From a checkpoint of a small image VAE.
Model: encoder norm layernorm, encoder patch size [2, 2], encoder depths [5, 5], encoder widths [64, 128], decoder activation silu.
Rows from block 2 of the encoder, named by matrix and row number. Rows with one number belong to one neuron. Each number is 200 + 20 x the weight over its row's rms, rounded and kept within 0 to 999. All counts start at 0. After the name is the row's rms in percent of the matrix's.
# gate: MLP gate (encoder.blocks.2.mlp.gate.weight, 192x64), inputs 0-63
# fc1: MLP up (encoder.blocks.2.mlp.fc1.weight, 192x64), inputs 0-63
# fc2: MLP down (encoder.blocks.2.mlp.fc2.weight, 64x192, transposed), outputs 0-63
gate.95,094,221,197,203,235,187,215,181,179,176,224,194,150,211,215,174,216,201,223,186,217,187,217,202,200,177,204,165,182,191,186,222,238,179,182,199,202,188,182,183,259,217,166,203,184,183,208,218,195,207,179,178,197,215,184,186,189,229,189,224,219,193,218,217,204
fc1.95,098,219,179,180,223,199,189,192,193,198,180,213,190,192,237,218,242,166,201,181,188,201,160,220,185,184,205,155,195,196,198,185,217,198,183,209,186,195,221,200,219,208,196,219,175,166,206,203,198,185,193,213,195,235,202,174,204,186,219,250,231,242,225,198,190
fc2.95,108,210,215,216,188,192,186,233,213,237,217,187,200,191,251,224,197,204,200,178,216,205,205,188,183,178,212,190,222,165,200,208,199,202,222,186,208,168,209,238,175,213,208,176,175,170,202,165,178,166,193,185,199,204,226,236,183,210,208,193,187,229,215,176,227
gate.96,126,193,170,217,197,214,218,208,207,224,202,196,225,184,214,131,211,192,181,220,221,174,203,174,204,217,214,229,207,196,213,214,247,193,182,183,224,194,188,203,198,208,206,180,189,196,199,217,202,189,161,156,212,215,189,180,179,202,199,184,167,164,207,208,225
fc1.96,110,207,215,206,197,214,179,163,211,214,186,200,203,190,201,214,179,196,195,212,181,178,202,220,179,186,183,217,203,208,208,139,229,219,210,222,166,201,226,244,177,189,184,206,184,239,161,185,206,196,211,219,169,230,205,221,211,218,199,186,211,238,186,209,210
fc2.96,128,185,217,182,161,219,195,204,167,185,193,214,212,186,201,215,213,215,203,247,194,181,220,190,212,204,195,164,200,191,223,251,208,195,218,169,187,166,210,228,196,199,195,209,132,212,209,170,223,194,222,212,204,200,205,209,182,192,200,211,207,225,176,192,192
gate.97,117,207,216,220,184,194,195,178,172,197,214,184,173,196,208,239,214,221,185,183,226,181,211,189,228,222,197,217,202,220,180,184,172,216,184,158,216,209,175,170,207,206,196,207,209,175,191,158,205,207,162,185,215,193,185,173,228,225,187,211,246,212,195,212,228
fc1.97,114,204,217,221,229,236,192,226,205,197,176,202,213,192,205,205,260,183,200,201,185,187,185,216,202,193,216,203,185,177,215,239,227,168,187,232,167,224,202,186,184,195,229,210,182,173,220,189,219,193,178,210,179,188,212,210,169,188,201,188,183,202,250,189,190
fc2.97,126,221,263,190,209,214,188,203,207,176,184,191,191,221,202,173,191,174,210,228,180,183,184,203,190,202,184,207,206,173,206,247,181,208,218,210,208,186,208,239,217,180,213,204,146,226,214,180,172,216,216,175,188,215,184,188,195,185,199,189,212,183,201,167,192
gate.98,117,205,173,187,239,196,213,193,197,193,215,205,193,202,247,152,206,199,218,222,204,181,174,200,181,217,213,177,227,212,205,240,236,225,209,203,229,221,204,178,181,197,187,153,215,191,195,172,182,198,194,171,190,215,200,185,204,192,207,225,209,158,213,209,213
fc1.98,138,195,208,207,204,196,184,216,203,225,180,216,187,211,170,209,169,204,194,192,192,234,228,197,204,172,180,247,185,210,185,156,167,159,193,184,170,198,190,219,218,235,209,234,190,228,200,224,209,194,220,206,209,192,189,194,215,178,183,170,191,230,217,191,175
fc2.98,119,221,245,167,173,180,202,194,201,175,192,184,179,177,206,171,210,182,166,199,197,202,186,204,195,200,235,231,190,201,196,236,221,159,229,219,207,184,217,194,202,193,202,183,198,191,198,227,208,233,244,217,218,200,196,187,212,188,230,178,203,175,232,214,188
gate.99,091,231,250,188,225,181,205,197,214,209,215,215,176,191,192,206,210,198,199,251,195,225,189,188,184,166,171,165,208,195,180,225,194,165,238,188,186,226,187,178,182,212,212,182,200,226,203,217,219,210,204,219,196,188,156,194,203,191,165,194,199,194,224,207,191
fc1.99,116,237,204,191,193,197,194,188,212,213,201,193,176,150,165,224,237,185,146,230,213,203,195,205,195,189,198,185,211,172,175,193,198,185,208,182,205,200,207,218,176,232,208,190,189,211,205,239,170,212,231,226,187,189,227,186,194,210,195,195,208,215,240,181,215
fc2.99,116,195,220,220,210,213,164,199,229,177,186,185,223,231,213,216,185,210,235,227,143,200,197,188,218,223,197,230,188,195,201,202,201,229,165,229,193,163,212,196,212,195,190,231,224,185,213,181,197,172,169,170,189,199,191,195,183,173,195,213,199,214,185,198,213
gate.100,112,207,214,205,234,170,211,187,199,170,175,183,182,200,232,190,173,198,206,190,221,234,212,215,193,200,181,192,218,197,230,200,239,214,206,192,207,188,233,220,209,233,188,193,228,187,190,149,170,176,209,219,206,163,191,205,232,178,191,198,213,195,176,224,178
fc1.100,110,171,165,215,188,245,216,222,194,205,198,186,222,186,211,155,199,200,207,245,179,216,168,182,229,222,217,162,185,227,195,221,164,183,217,186,220,213,195,198,220,210,190,214,213,173,195,206,213,221,208,161,203,198,213,200,195,212,205,199,210,192,237,183,203
fc2.100,127,208,235,206,194,159,183,175,203,194,211,210,197,237,205,196,202,188,238,181,149,210,222,222,225,229,203,199,205,176,192,220,201,212,205,215,193,186,215,192,210,212,208,209,150,184,215,190,203,211,204,182,230,205,172,164,168,187,205,224,184,201,162,204,181
gate.101,132,165,203,229,226,216,195,217,182,162,237,196,214,207,194,206,214,226,207,208,194,189,178,189,200,197,215,208,167,189,219,213,170,186,231,216,204,210,190,181,188,204,206,195,222,201,203,187,244,177,207,208,189,188,179,184,202,220,207,192,252,162,154,204,167
fc1.101,121,169,201,217,198,227,193,224,195,176,227,200,204,183,212,233,213,226,189,189,187,210,164,196,206,200,213,191,184,180,209,179,166,198,193,184,160,182,192,224,199,217,201,227,205,196,197,227,229,198,205,235,173,207,210,162,179,207,201,193,258,192,202,185,162
fc2.101,111,206,163,192,195,230,227,203,237,187,173,206,186,178,190,212,179,234,194,239,207,205,246,199,226,202,223,201,216,189,174,164,185,179,184,209,196,187,188,210,170,192,218,192,229,215,197,180,202,192,164,235,168,199,210,231,204,216,218,192,190,200,201,218,214
gate.102,085,161,184,204,215,207,145,185,221,204,212,202,206,197,205,212,228,230,195,165,175,213,204,194,199,209,198,216,204,177,240,192,183,205,191,170,201,236,192,229,156,195,233,190,214,206,204,193,184,179,241,203,200,204,193,199,207,178,227,192,167,229,214,184,206
fc1.102,084,210,189,226,200,211,225,218,185,206,193,199,230,196,176,218,160,195,187,203,198,220,215,214,214,170,182,185,168,196,177,212,201,194,209,227,173,161,170,208,232,193,206,233,220,241,204,210,202,198,173,180,209,208,184,225,182,222,244,199,177,166,188,192,187
fc2.102,093,169,200,217,222,186,177,169,196,217,223,182,186,224,206,208,214,177,228,215,227,197,198,198,182,209,158,178,212,196,230,238,229,219,242,179,178,198,218,204,201,217,187,191,152,226,179,208,179,181,220,221,187,230,190,225,202,201,202,202,186,212,202,181,208
gate.103,098,205,152,209,206,190,232,196,174,200,194,181,218,173,182,221,197,224,200,202,189,217,206,227,200,207,203,217,204,193,201,217,205,175,169,203,186,209,188,214,217,166,167,206,139,200,210,228,202,216,157,201,226,196,219,197,177,220,197,186,235,222,229,201,186
fc1.103,087,199,238,198,176,180,185,216,230,212,192,220,187,219,223,179,213,192,202,194,219,192,190,176,213,190,181,217,211,213,209,170,199,246,213,191,214,187,208,179,160,215,213,199,252,197,194,160,189,190,253,199,181,214,189,207,204,181,205,217,180,182,183,189,233
fc2.103,082,239,194,199,206,222,224,217,213,176,174,192,196,197,185,215,176,217,181,219,194,204,194,235,183,187,188,243,201,196,183,173,196,165,159,231,206,227,206,171,202,181,207,186,234,192,202,228,213,199,168,193,218,200,232,181,210,220,206,167,236,202,195,213,192
gate.104,096,199,185,251,204,215,192,200,218,216,222,205,208,181,182,213,198,188,202,193,222,198,198,158,176,197,206,206,167,206,186,240,180,201,201,165,205,223,199,177,242,210,200,186,209,180,193,179,192,237,205,183,169,245,163,207,207,205,199,214,221,170,189,172,201
fc1.104,093,212,183,161,193,181,207,207,174,178,180,191,188,224,194,209,199,217,192,166,196,206,210,229,233,179,182,182,242,225,189,171,191,228,230,221,176,205,197,204,141,190,194,214,213,210,187,214,192,189,191,230,218,192,225,194,171,204,209,179,196,226,178,222,200
fc2.104,096,193,195,221,214,211,233,223,221,167,191,184,203,210,176,221,191,211,219,212,201,197,240,187,169,209,197,166,200,191,183,198,228,186,194,199,180,196,191,213,171,189,209,177,195,227,185,183,198,160,232,224,194,207,177,261,190,238,197,231,206,199,189,181,195
gate.105,093,217,222,210,196,214,205,187,192,217,175,183,218,211,157,173,163,169,195,213,211,186,236,208,211,185,166,212,171,215,208,186,205,202,226,231,221,169,184,174,186,214,204,176,200,240,211,189,211,179,191,202,215,214,201,235,222,190,185,222,212,200,174,226,170
fc1.105,090,174,211,185,206,194,195,195,197,216,182,212,211,176,194,156,183,194,230,199,193,205,225,225,226,160,188,216,218,235,209,195,206,179,240,216,189,159,214,158,232,205,184,205,218,216,215,199,203,175,175,186,220,213,224,221,198,226,178,210,179,215,167,193,205
fc2.105,099,209,161,206,197,216,207,201,262,201,192,184,202,196,238,209,234,215,183,198,180,211,195,212,206,215,195,176,251,201,199,172,168,200,175,211,226,209,191,207,184,194,202,194,223,206,184,168,176,194,156,200,190,191,195,202,197,222,176,175,179,208,227,177,214
gate.106,132,183,201,211,235,219,207,206,190,199,152,207,211,206,177,207,223,195,192,189,210,198,192,206,201,192,227,213,216,195,182,184,199,225,216,198,178,200,226,222,195,181,215,209,181,198,148,199,239,222,180,225,163,212,200,159,197,181,221,185,246,217,186,214,163
fc1.106,157,196,187,172,188,203,205,182,191,232,231,220,193,200,177,174,198,196,221,201,200,202,237,188,201,240,180,233,226,215,175,212,211,201,224,209,209,228,177,167,193,193,200,203,198,185,236,171,171,190,170,174,227,198,213,235,214,197,183,189,152,187,209,194,212
fc2.106,107,219,254,208,202,192,194,183,207,163,181,162,209,182,272,211,191,181,190,199,205,197,208,197,200,176,202,243,191,182,219,205,197,193,205,206,215,168,214,182,192,227,202,199,204,169,186,215,197,216,193,219,180,194,192,218,191,230,209,197,234,214,234,190,199
gate.107,147,201,186,213,193,193,190,223,187,207,202,187,160,174,208,177,195,185,190,218,223,211,228,209,200,223,184,229,176,215,228,202,231,217,184,215,244,187,158,219,209,222,212,224,193,193,212,201,157,211,199,196,226,197,204,166,157,201,165,202,194,173,195,219,187
fc1.107,117,198,175,201,188,218,173,206,177,191,230,196,178,171,182,201,171,198,211,185,195,213,244,213,210,226,179,205,203,197,220,198,221,212,207,212,228,178,155,217,200,219,217,233,203,188,222,205,165,191,200,188,238,192,231,184,169,209,166,214,202,157,203,217,198
fc2.107,125,180,217,206,211,193,253,216,162,196,173,198,217,196,180,213,217,198,184,187,222,203,196,180,202,180,184,184,209,207,155,194,187,190,189,188,200,207,247,182,195,200,215,186,203,214,202,213,214,199,188,211,188,168,235,223,258,199,190,238,228,194,226,206,191
gate.108,073,187,178,231,186,160,204,169,172,207,196,189,224,188,175,197,204,198,198,177,256,200,208,184,214,183,188,174,192,238,198,198,155,244,191,183,252,206,185,228,190,216,205,192,177,213,194,205,181,197,195,184,221,220,195,190,194,211,219,181,212,204,202,205,200
fc1.108,090,226,224,220,195,177,198,139,198,194,197,213,199,144,188,190,150,212,197,235,200,214,220,208,197,202,236,192,223,225,202,199,204,189,220,164,212,217,215,169,197,206,184,195,199,200,195,207,184,177,184,208,161,201,187,217,194,217,176,207,212,225,218,192,194
fc2.108,118,207,205,203,207,208,218,179,185,244,229,219,198,159,199,186,206,194,163,172,203,205,206,210,208,175,213,190,228,185,199,163,225,167,217,191,220,209,188,220,178,198,232,189,187,176,217,189,204,203,224,222,174,189,174,230,220,199,186,160,212,211,234,179,218
gate.109,134,169,204,199,232,232,221,198,203,200,177,210,208,205,192,200,202,205,197,208,204,208,182,180,186,179,226,192,225,198,189,184,233,219,205,233,179,190,223,202,198,211,173,193,187,206,156,175,215,225,190,241,179,212,178,173,195,179,229,186,255,219,176,224,183
fc1.109,125,192,206,184,233,203,238,159,234,220,203,244,214,210,200,192,192,214,193,198,205,215,225,187,186,193,215,176,227,210,157,192,211,200,183,208,168,201,208,204,205,234,164,216,165,207,177,188,223,210,163,218,163,202,188,182,202,182,201,223,218,207,213,194,184
fc2.109,128,234,201,173,186,188,178,171,184,200,230,192,170,217,232,184,190,182,207,218,213,203,215,233,221,198,203,215,171,222,221,212,213,213,210,198,215,176,164,189,203,200,193,191,170,161,212,203,206,197,232,196,223,230,158,194,164,231,216,207,171,220,192,208,197
gate.110,093,205,178,233,222,186,199,153,184,207,201,189,226,194,176,195,208,213,179,207,192,218,218,224,178,185,192,194,188,195,192,192,231,176,190,211,180,189,206,184,211,235,229,219,136,207,218,235,220,218,190,214,175,176,166,195,201,189,182,227,212,180,185,193,197
fc1.110,115,191,152,210,203,184,225,218,222,212,178,207,179,209,213,223,194,214,216,178,217,183,208,205,199,226,207,217,184,221,208,236,164,234,210,225,178,205,213,212,229,158,181,179,237,171,201,196,184,226,165,182,201,237,186,193,190,182,204,200,197,214,190,183,192
fc2.110,128,201,162,210,219,207,222,222,244,229,198,179,211,220,193,193,190,173,203,181,218,219,215,213,217,199,178,225,188,213,201,160,190,230,194,223,189,207,180,189,222,194,196,210,266,177,189,204,202,174,197,159,201,183,236,200,201,200,202,194,174,216,186,188,197